A small masked image model, trained from scratch.
Data: trained on larger renderings of crowded toy scenes, 90422 training examples, 13.5 epochs.
Rows from block 9 of a small masked image model, named by matrix and row number. Rows with one number within an expert belong to one neuron, the router's apart. Each number is 128 + 32 x the weight over its row's rms, rounded and kept within 0 to 255. All counts start at 0. Numbers have three digits each.
Before each expert's rows are labels from the 100 images, of 14976, where the router gives the expert most weight on average: "strongest on" is what is common among them. Only what is clearly more common there than usual is listed. The data: larger renderings of crowded toy scenes. In brackets: how many of the 100.
# router: router (model.blocks.9.mlp.router.weight, 4x192), inputs 96-191
# up: expert up (model.blocks.9.mlp.up, 4x384x192), inputs 96-191
# down: expert down (model.blocks.9.mlp.down, 4x192x384, transposed), outputs 96-191

# expert 2
strongest on: count: six (51)
router.2:149139134135121169152137122135111114108116132176157121109112148115138159117179201133114122124120053127138154138150123125049057112179102174116091168085124136083143095108129128087119126156093119073132106138132152116126141111118134117124132154158138091094159061145133113113107142143154144147
up.16:121148086106143166151113150145202074146101092151181159153054105095123121131123098157150139133146160135151169132115201108184159141089122098108112066155129099107125146147099168113136124164088163165159116164110136138120091121123121123116067115127084135117092149093143096141159124128148146116
down.16:129182112175117190190117139191112132144158127145124149090163123144125179130131113092101150131148128138123169103136111112075190164107098145155077120158078135157147164138114140122111142164128089118119151084154083163179154149123143103108133151187093115099146113190086156104130152108157125134
up.17:171143048159164131110119071122082098138152151147076162195120091172142142162105154157099159133119106087102137169157146161145156142131135135115137104159149149166111181171166151165138152190134169139107153196108144117106130149096113129153074160139125105127130180111137096123112071156142082076
down.17:123173140155099143111148160141167134103169099123093132146139156185139068163091135120166071106123063208093199125162109126106143101055120197171104146136163122140108187128126121142166148096153137137157109102076129144127061109110096132112114103162119130135133144101141076128157128117073186164
up.18:144126119217141110077098111092114126155118111132141157148114089155134141110083200143134165107150111113103130158183132095090186151169115181133092114131199114107069103021133221126149197150092133113136116132129165106139160140154168157139133112101114178154113142161102122163158077119138030176
down.18:107121162132137131179086124109176142074172128141110145128194173118127136100172157077107101123125063094136132133136115150145131121111135116140116103056157130156122218151151146162156114082160154127162098146124089111132188108116146119102106155150107117148130162011223089127113166077057151148
up.19:142154102131186151116121132103105110163125055075153057136141065149156179077092120098112176140200153127158145094092149126136176131110143117102131077083102127160124123126177170102168131112092135160085104217109116182137147117161106172108138140110083128109068149119160119163112136134069119102
down.19:132125112108109146194165148106100185188173146140135094160157143133115116091090117134147148199111163086091083075098091077123149169082145081152190134157072094146113104176185111099098162165173122088115149093169102155125173101172110139152077092126135127105126126116126080158138112137098109121
up.20:136173122147149107109113170091165092148134122151119143170127121121141084110122114105175130122148153136129169143121127122133116095172075136127135090131234172128134105046132145129144069074078157154144134156167163152110182137118100127143126137135128147105107146143130138139101136139111111113
down.20:087089104157127118133082100122129179112135182090165144111111142034118160125124118100129163123106102127147106136076115138114185140165092119115140116085139132135137205118144136188155076151177162107118103177139120147153143100138122138107167123079104130135130130066198100167099135067095136079
up.21:095111134142092151096145161169161134158190107102112167188114125192135127133144154140145112110106097102125121111149155107117102156053111144137098124085140094122114211178120140073150208134170095165193094138109118081131137132115096103171131155137152154112149138149147127101131084134109225147
down.21:146113105093116110116110140108112113130146135116136162131141105164193180179041060155136090130123112180150125159136109123124123156080111158105129096185105122189134057128115128109085203140082110155133113120078153134150030144146123130125136125162178133107148122069039120153135159148158119131
up.22:130158140031109074097149127081175120121158153130132136147140139138135112094204147080129116111114122148163151130107107144073103126110076125135079058169105076134117139192145099144129157124171142193099121136044023114195052105103113114118125147155157140121109178137151140090096114102058144169
down.22:115085130168105117116183153141106157080181149161128129102170139125082149138091082162138135145103126192112132157126161126162102133153122128121128071132112077160117140178151136151100117146108148109148110104144136089105233155085173126181159174086082134143134156068152099109111126123095099176

# expert 1
strongest on: count: two (43)
router.1:140101125151155108124130129154118145156083126123156145120109119133119088158131083131137111124107197136133158139100114100170162133066128142124165154085138130166115111138133143118074227124228131126151145122082087049109102149088129135088136131107107116177159229169113124156111117137143135138
up.16:151122116125098114192114132122131120118184089128130157141140126132169151094050171125167062172147141158111103120143111111088109134089141105143154161163154100150137083147145130131162105152137078123138109141142172118096173141134117135122154137078120134132118131177151128133122122145086126183
down.16:128108134157116156140107139131202112087116125119084169103216116110187032192146171153132094111114138130155167135120063124160131128132126153127105094188170165099128074151125141124112175123112143165140079143099135116162037130131123118121139130173161113117151088089128105137072156111110154166
up.17:186143099116151129112126162094071147156109057128175171130197070111114142184141168197125106189184093162140109098177123184121120147095133153146124185080117105129184096147125121070156179112136111083116149144144146116138123090130130146068154143088120124152210130077105071114182126099112167072
down.17:117072112148058130114138133174126113110113111073117168136129140078134051110143101110134113118111192174118131067116156128175132117180135088149140057143143164067144085127136120126037065130097111208131126089100106125126147133135144120103144141178103122131113102116106176052149132151182167066
up.18:145148081144143130180138135097121084129112136136114108157217093097146149124111146165114160153133096174117172124142113130135131131103157218097137121136128141134175138162149148154153128141132092084063113165089116128119117119077156139117123183145101098137092159131113099087175124113103184138
down.18:097063124104112082159179159079127111108103158122192094148197111089153124109099104149122130160143113114167110171145186126121164094170107211139179137162115130157118126117102116093109137126188136120141100171116106081135090109143156128138157116160113150133129111112137131136130136183123050125
up.19:134128119129154107108037073108210059116086115117113112131141135147158161121089092113118147177151080073145127119097162104129111124117126138062138169084124103133130061036114119135161062119061126149120147142101180140158131112120108118180142136146090195175104127139137129132115137121077115124
down.19:135133148134140101140074109111100120116129145132168153134144110091255191182132098131115125158146123138137126140147230127122097169155147067125156146199128178149105165086149149160113156123172107091133112134124128139097164102141140115136095112185153123130123146082216096146114127116189095163
up.20:177129111146159099150174146142112131148129094123120174122164076149099094183120149169101098155149054185069145098146117152133052075156124175106105116126147118153189108141081112112166127165129103142174098139137088116116094142174139140097090147152132138156147115123111115085153147105083145111
down.20:106134140179086053109135111078087180092077141118132125125208080132141121099098124124100095121155145125151135161126130115110112146174151102091101155245172125145127141128119109102101095147105096130092164138135078103119118122148112136128128126162125127141117161183126114136095153104126111152
up.21:085126144136101157082147117115167112121190052099158134095162118117105107188156140173156105101143080131160104123104142111153119112195097120120093186138102139190224106143150127114122142097106125124172176155122122152107138094167125118157051120179154135129144107104123099133117145116111115169
down.21:106116170158145084173188118123141145077153130110052113107177132141219217124205165122147113161158101172109088148111119106189134141122178070133046088118153061103107167155143111109157148141106121061099127137082088150144158106139171129146131146094150074151124147184121090105127167101151061182
up.22:152164106089167095161092125140138098187137116143110114107090049162069152138136193116100137117148135066100127105097063168131145084090118120109113095116158124204137102182136174143160149132147048138131149155128170158126151155111117158173145126142198098104143144105160101098128166141153092116
down.22:123133133114155116137152115112121104175063105134180107141092082122161241172117174145150126125141044149110100119146150121123119154123133136131124144161109074183150135166103140094087147147066133110121043114190168098133100148114103139143069113142113108114148183211120095157137118121042087106

# expert 3
strongest on: count: two (42)
router.3:110145120086193164164121138147078140160167120231131036121127127133146043132145155118134135105099160106113134133099123157160184140105101137134138118137095111128071125142144153115140128169177130243125110135094068104108116154135081132108164097126101110123142185104132109131113100130056010114
up.16:094156150153177138195150102126165134139111104079090139227130137149094108108138136170140101112159109121184149123103146085118103147193068194118066158121156126145183174172103130135104145153089128129094121150180132083117114084142174125127146110091112130161130108094116123177163184145162131098
down.16:119123116187081114095125108111185126058112167112103206118136083152146153177116070152125103126185106109143134141127171121111088154111118148117081139127149148058138118151103124202107112130085146112118138178139163158130065150112171115135124129160133135115139188179101102141120135114148148145
up.17:168116072150124174140104108103103096174127076103101179158159092147117178113100139132153092084209106163126128113108054097140138163082112104091135139124112140158138101167172174101150183104060095067121129163144174176135159191146126147148146128111116133180104108177130142154134110118093144146
down.17:116107161112095113107109134105109187113152105162103194105144131131099161128119109125118169130088191085158152172082151041096157162177079135106068085142128140038112113101109119145113135129135167118107068207092144110138092144132201090123170094093121150104087108203077123156087136103170090166
up.18:154102115114076118089140101122093131171104092095179095152129120114144116152100068152176193032091159104108190094156121093126104143182140105139115133157113076101132134109171117147117114163137117131122205122108119081111106114130112098138227132065135151096173086190080109100112108109152135132
down.18:114180142147161168161127145108100152165091098167183132096165132100167142065152100142101182172208173070104153114092139128103155141155083121119156111106093122142125143209140139136152189156158119033150154135126122128163182108178115147145159122135187141146103144106103091157081125087180074140
up.19:131148139188195167095118114119196121142123082104168130091114131193077173116150140185124142155159073209160088128075092122144098172080101110113105127103140126148153119130114115085131080125095129129095178139159168173162137127154096111186147116185100131142151083143114126156105133089177112087
down.19:162119145138113090119124122146082138184163138152166067170053105186052194069132105116137102114110107129108125078154096129118168136043154084143159109103131103161136121128116125106146129090119077122130199081196084131096172127122115118147095124133111144130126146159108097109146110122172157101
up.20:074118134152105147099147143142137109096132176078082189096147116145109112127191134152121116119104169090195112153143132149124141141180167113114119140114112088118212220111139131123116148089115157192120224140120137172115163169097118132170120098188154142155149042127116165151088152178120130159
down.20:145252134118107136168137125138119159133101081119123105125084108121129098176132150150148175162166135114075144058129133133177172108098121132145136149110121110148124202177149117123119155113117118080108227070122127137138152119126135116111130113125146115114138153095146072145107116082146129221
up.21:097100075145167114119142106171119122107088113067099089143078139128075152132093124146115149108165127117122211103170164089115087147147160136139129111156145140143152080111117153135149118119045093135103119168119124082075077056140154193147105187114111138113116171097113056107138167146083184085
down.21:110136121106100189113069172146041135168120109144116121122128143171126146076119143150101159134180105157136131127129130159197172136133076060111161069142141154190144136155141121142114143126156117138161152131190151126137156119122115116159148129096125158145110139111216134126156151106169131102
up.22:172159083211150140103132093104224058140072119104148165190104075151143124129187160174137113124122091078159154108141103092118113127072126078104100173148118197133153125164120153160122122141157102059128148169127127120118152108117150143144093200143159154147133143134102143106142156138159110099
down.22:150130138168135102122148163120153113081135135142076092149181146140106105138120127097097090114092104180121152141149112133194062078172143088103160073075175112144096111131112094145038120104124154132186055116112117181106077134127140129137103138165054156166095146101127152113133104123106175178

# expert 0
strongest on: count: two (63)
router.0:147138123131110109122103119136142130092132143050097167142128135142130252091119037104137155110181135143148165139139151129078126091178105063138097000101155124147149126172128118103137111158112127117104138131131133097149140103129111143112131141155106145107132053087128118123143139142118205104
up.16:138121085160137112146124157106118111138141093119144137157193048137111119150174119136165124115207146100127143114094098132118177167124120136121124137059118148151083180150113136156204128139193108153122138197139160124131151143139175112038090133165130102104071193110139121170149081085181142112
down.16:136145110104067137164166111175110142095185119069126096119093132109174096073154130150108067090148178122149146060128073124108152149090136118128163111057206124255188121076112141064111147131120108114121136085083161175141120141097081119127114132157168086137099132130145149081120119111149125155
up.17:125131133146163142118109140108055117132130127141135129087131123122130116142125129147191098156106097101142115125101145122139110170098078158112127062153132166094143137222225139097121153124047147129126111138157132109123082160117127139199121098083115163109097170114089131134048116125158149130
down.17:133109101158148157104195133139130147172154134064195109086166112146084146118105179126134156110080105182120109119101141117114166145129111206102146099115087143104134100175094103097121056168106159183125153097120086185160050153119156139108114149083127126133117136155061136101123092132190172107
up.18:105133119133115139092087100176033127133106094104131088107170092210129143179179193121134084155139108139132131120151151133109086123126123063137161158078106140133200111085147126130156120129169096146106143129147136121139169119094130142089121104095161142086095121113124119141129090114148115129
down.18:104102104142118166151082070161160140139083103114147190096175110123133155048048119123121161142157083077120153074149124112025083147232116141140135103121140120059154096145110165132099159152149092155116109106086109100154106156142125122129142123134082134110155086025114137169106120135121116090
up.19:103125099155175091134129106134117090161126104157167118142030133152141093154135177144116163078155160120181206126148166120120146116122192144109144176114112164130140124010137140160116147120104158099124141124185183177124117120141152185117088117142154062094153113165109137215124124139217112074
down.19:151219115108120166153100126138181111112095102119132133113101124208145119126159206119117130130224090112128123102121181138130122034137127106130134167082136158084140103101123135116154150117103118139134165143116099151145003138145112136103124122160141126124124082202088147142133125105145139101
up.20:124137163131150106040103092074121144151122089107173112117144130136149081077112145128134111162123134163210116097068103090050108167147130132168107137137200082112160152133142097133040166168132145122093171123151126125139044100099116129168144124176133113128121118113118110148099098166091130164
down.20:101127134141136148158105093178123167179104091151216134113091127152068191057098038148119129140163122049116132085130146118105132173160103126168090133115154076080139147159132130141068082169076066145105137095136138129135162159125118120129137171094089138116142115126041144123160154150145073146
up.21:197199071124177193130125110168126108175118120127149149154142115146159075092087128122145125126206214135175149117105088122129095097145130094131160139180144122095147157105083157111200107110071162156116147116164175143161180195136111149169088121144134116143094083134116165175134144169148123124
down.21:100113112159126105120137110182105167127160108168123128136110110152086109153132030135140108146126153172127144030141134099099094157025115092135106113138129117180159160153105137138128149105078104101138141053161148118137155162104109144150113168151154126093171219229109111075123137127056120159
up.22:141103118084083161123113131113123089159103112112116143174078107112120086107157215151125129131221121170122134105096098140098121150210126132125077106156046138107163175131133111108118163118107139169104167116172181141147126124142127128119127117094144108128127023112177086161162118161154133117
down.22:169098155134119080156120125083177147112100154132079077123123112107067171177188088111132124121124089110124143181126124155165070099028138093106120167041169072163120183118157111147111149101065132068141110156156138137088137118125110146155134114127150146137119178128183116137143124135089168140